Rows from expert 4 of block 3, named by matrix and row number. Rows with one number belong to one neuron. Each number is 500 + 50 x the weight over its row's rms, rounded and kept within 0 to 999. All counts start at 0. Numbers have three digits each. After the name is the row's rms in percent of the matrix's.
# up: expert up (model.blocks.3.mlp.up, 8x96x384), inputs 154-230
# down: expert down (model.blocks.3.mlp.down, 8x384x96, transposed), outputs 154-230
up.73 096:540444522454535592463345521546526529564467528516507485511447470602434465417421528465412520569477514478573526461445439453480487432495563511446491463478512570529579475435564456596544497509472512408517511516463499362514516525508549434
down.73 100:497590474565503398513462441485527342502483472516442425439549421441419476448547548547429506378539549554485511532475626506457527442478479517517472550545428532516517513507576556497484517519512510524477493551510467414557541531593513513
up.74 112:512465456473477465527479490550412405533454466474475466640466485482451532507483500549464494416537453469414562448554527479529486500411489425474466530472394635538456545502533538555499457505481406512434498428518463424569479516521533574
down.74 101:420612480578539598511483409432493529467500411439577535452488521497453494514472577510517477496545493541520455495510437586555460523490455435446461537589481573470479523548461488523379492484565418478432638521450469546524528504449442554
up.75 095:560471491484436467508547447463497496370480531499518611449556474461469492445484552565505460567515448575503517571458413397477541473585538532538539445463490512604453464524532490494401556397475533491449471532505519501504497466550544451
down.75 096:493543438499509432497514473515582540549536492419463476563456571515558514561444436521429459477449538456444494509515549555610377441421480509456480622520543592439526526434473531580522549549486435482536491445476427496483518525552477558
up.76 091:508585421489525499386571354447506473480518490558487474389498559495532568444428523559496452499421457514433465567603522499405599471506574431481430475592449578608527449500478588438454576484509421458547452421478437522484495552453549471
down.76 086:542570563495514458543546581508562427472440469439582530533441533535493488453482482474532564465530429498457445519536498511553601547486474495473469568461515531520512529446543532465535527496480455470449539448524420569620521512491490531
up.77 094:470386542425532536520512552451454582499465487485522551528449391454503462532493458483486452549535444620437480474505580484455534468532371456470508561472568446435530469499507527525470453518575490521462578578396476418489534556538560541
down.77 098:448532497482461518436514502615579522439493471582558475435548511511485511478396492445430565435371642545562389557518452507473427577509461545646510470539426540557476606564570483540534512472439506415489483474530409553548470489481516451
up.78 104:533470492498522453465540483588513592482546522492543530575536479501556533516490549438537540451488515539496523507512540516475557576526408494544521510536560573465456552452525565576453387552490444461447538465467507474506439572569536555
down.78 104:456475498540454441530433495437557525510526492489387505484528535493591429492484558470471470525459489407485522437432501466505491488489580495387479543545588480444481449516520513517522459526524571488478515552508519542520449480532468516
up.79 095:423458536537501461562471522504332455387548501451497463444500445394453483413479507488470456561441479499575519446482403529608505378530455446434379448561477562566554467449521595516463461499467476590422390463509480569518582499442398573
down.79 091:562379486447568523428448516487520479528472544468487627487560598482535536508554496522397513476476576488477615544530458518476510443568435557526476504478521495525552482572506460434514501430474522543450458503487575435498534494509528509
up.80 099:458581538470427522499388548468545488416508514447511381462518501519471421522409476510438474450532486557487552578521496452507528468504508543509491576506411503507521442476530583489476439542470412506514543581591483442448449475469534544
down.80 094:526447619558564507534502505551525494523456498521479491392601452459514486496562449472512619429544478483481445423524445503604563542535486561437582496436425494447503460554507504446604500457473520494545541485472436565519505535504513516
up.81 109:526474474524542458512468457441502435474542535439527444632473537445498479533529446557410484532508486462445400478483434495497500408537474509494499525584488529553408484507448496520516492490424456429450564478608487562475483509506507544
down.81 107:441539469631408549520616547529486524504446517521516590479451545517488508487470405536601511463415576525539440499583509500423464574443431460445443573558518545570429472490458567513502513446525549462569463567423390467569532453500534581
up.82 101:464452536512629449586495440516422522505568552613460573421528406551589535425557489537455488502588518514548502473461448525489576477490535557529531515534465455514508510523544464472565414464502512493488498543471523468619506521538458442
down.82 097:474551454507478445493449427533513396479504508458565506456520494533417528523517481366552485505503601518473447548539577501607444510529470444537570523458497500543571519456476530550509477475472433545493525490533451610467581553572528456
up.83 106:557485463433589551509477475492517430509518467513552484571492465426558436604534550486535484511543511589554565437452524467494534576523477472475559473470427432481552530561480468548516515444482533552518528454510507493499496503481537521
down.83 101:558538487611492528520447529496565527433491466552433461508482557542476412501407546414474539524526426549426535483444535448478458452462623494538539491548509552503419532363418517474440462563461490543452390448535477461542546608571546521
up.84 087:638446497621380515516454454464544435408480584508499515566468480489522500564566527561432492533480504446447440450538502558545425504495524445528526482507598390563465460508533454596468599455528482421571520479573468550482561486460559524
down.84 090:454505484454493543453542562484473411601570441520489562529509620527473530442483450543591457545447504509458501468431452500495567482484464598446546492497493472473507561522462529491532504451480543569547495624491545494471482442467530567
up.85 102:455519509518524427481533537429517544451405529545536515476485480536504479436402500550619494509490458508462552459521513536511570481376653551574538465507404517604519513483526574432507579468519498497547645574417485506557556527418465497
down.85 102:557515506479501534480459531569602437382510466496612403456330473597531512509527555535548465453405589472533445536486485543520504426510460466542491421541430533521470456503505440505478580508647575489489519507472520520531413479509537502
up.86 102:490502585462489510482526518571457452471453473452526508499544526457503455498540562486498529455508510577457459478603486458584519501519464426503618486475437583465420530551383460542448422511501442470471612447583510449604429535527511540
down.86 100:504465470548499525478565576572522552521508469444449507435496501541457514460568468413590511524502530532536472476397546476547448504501499470462453451558533571489604474499500496442499467542520457469539447606464454464566609488501601466
up.87 102:572573470405536570427490417444588567464540565467496506449509512532449447529473416454511615493531539482482475536558472540626459482537533391521585519560489590469506616484562513516525468478623566440503462478533428522626526501543523413
down.87 094:464543540555437559576511414456493503540473548472556483544470491533571501448504447514466428497544497475507466537547470408533557484538439546467490518574550522551390483548510421506450433488554458549437521475509431500396448586434462447
up.88 087:516503508493540499487468459500485502565622532434433506440472517465492545538442541566555477437544485439471517569513409511381502498434537502480469437542469506487467547444534415553559427475553432455508485499468431483611464538422470392
down.88 095:485427496520473474538525456508451532430602510427467535543477475519525475430449533409610491492566496515450538394492510462520481580481523439468525556528468464544492484509455513444493453506493480484482511507446431487488503513497494475
up.89 102:465500481512492551376529431503420461527517548432445540575534554514464567486485495556408498494598463498472523535450457463547468533544535488497383559534550548611372505523418500479496582481543528481552495518460503426485491471493517418
down.89 100:554511445492547485563536501486535546472469518602610451424487555494557430502528471485489503457454496445535455553492496432446382456503415570549607478486518469453563437576540493469504536488385523651543575511574564604439482605544489496
up.90 100:485479577390479504473525475441448520497485458422525453486467525458453531515541604505504556413477384536445425600530447603517457486483442505469415612525504386485471443451468530486508469499542492471534481428583445571436466530427520534
down.90 102:394578593480512528623481504500407464499579553471500480491514541517433477563472412611440507602395476466455521528528513452512505604506567464454454512454510550588490443471534511538466517510598551454470471534526590567566534536502506442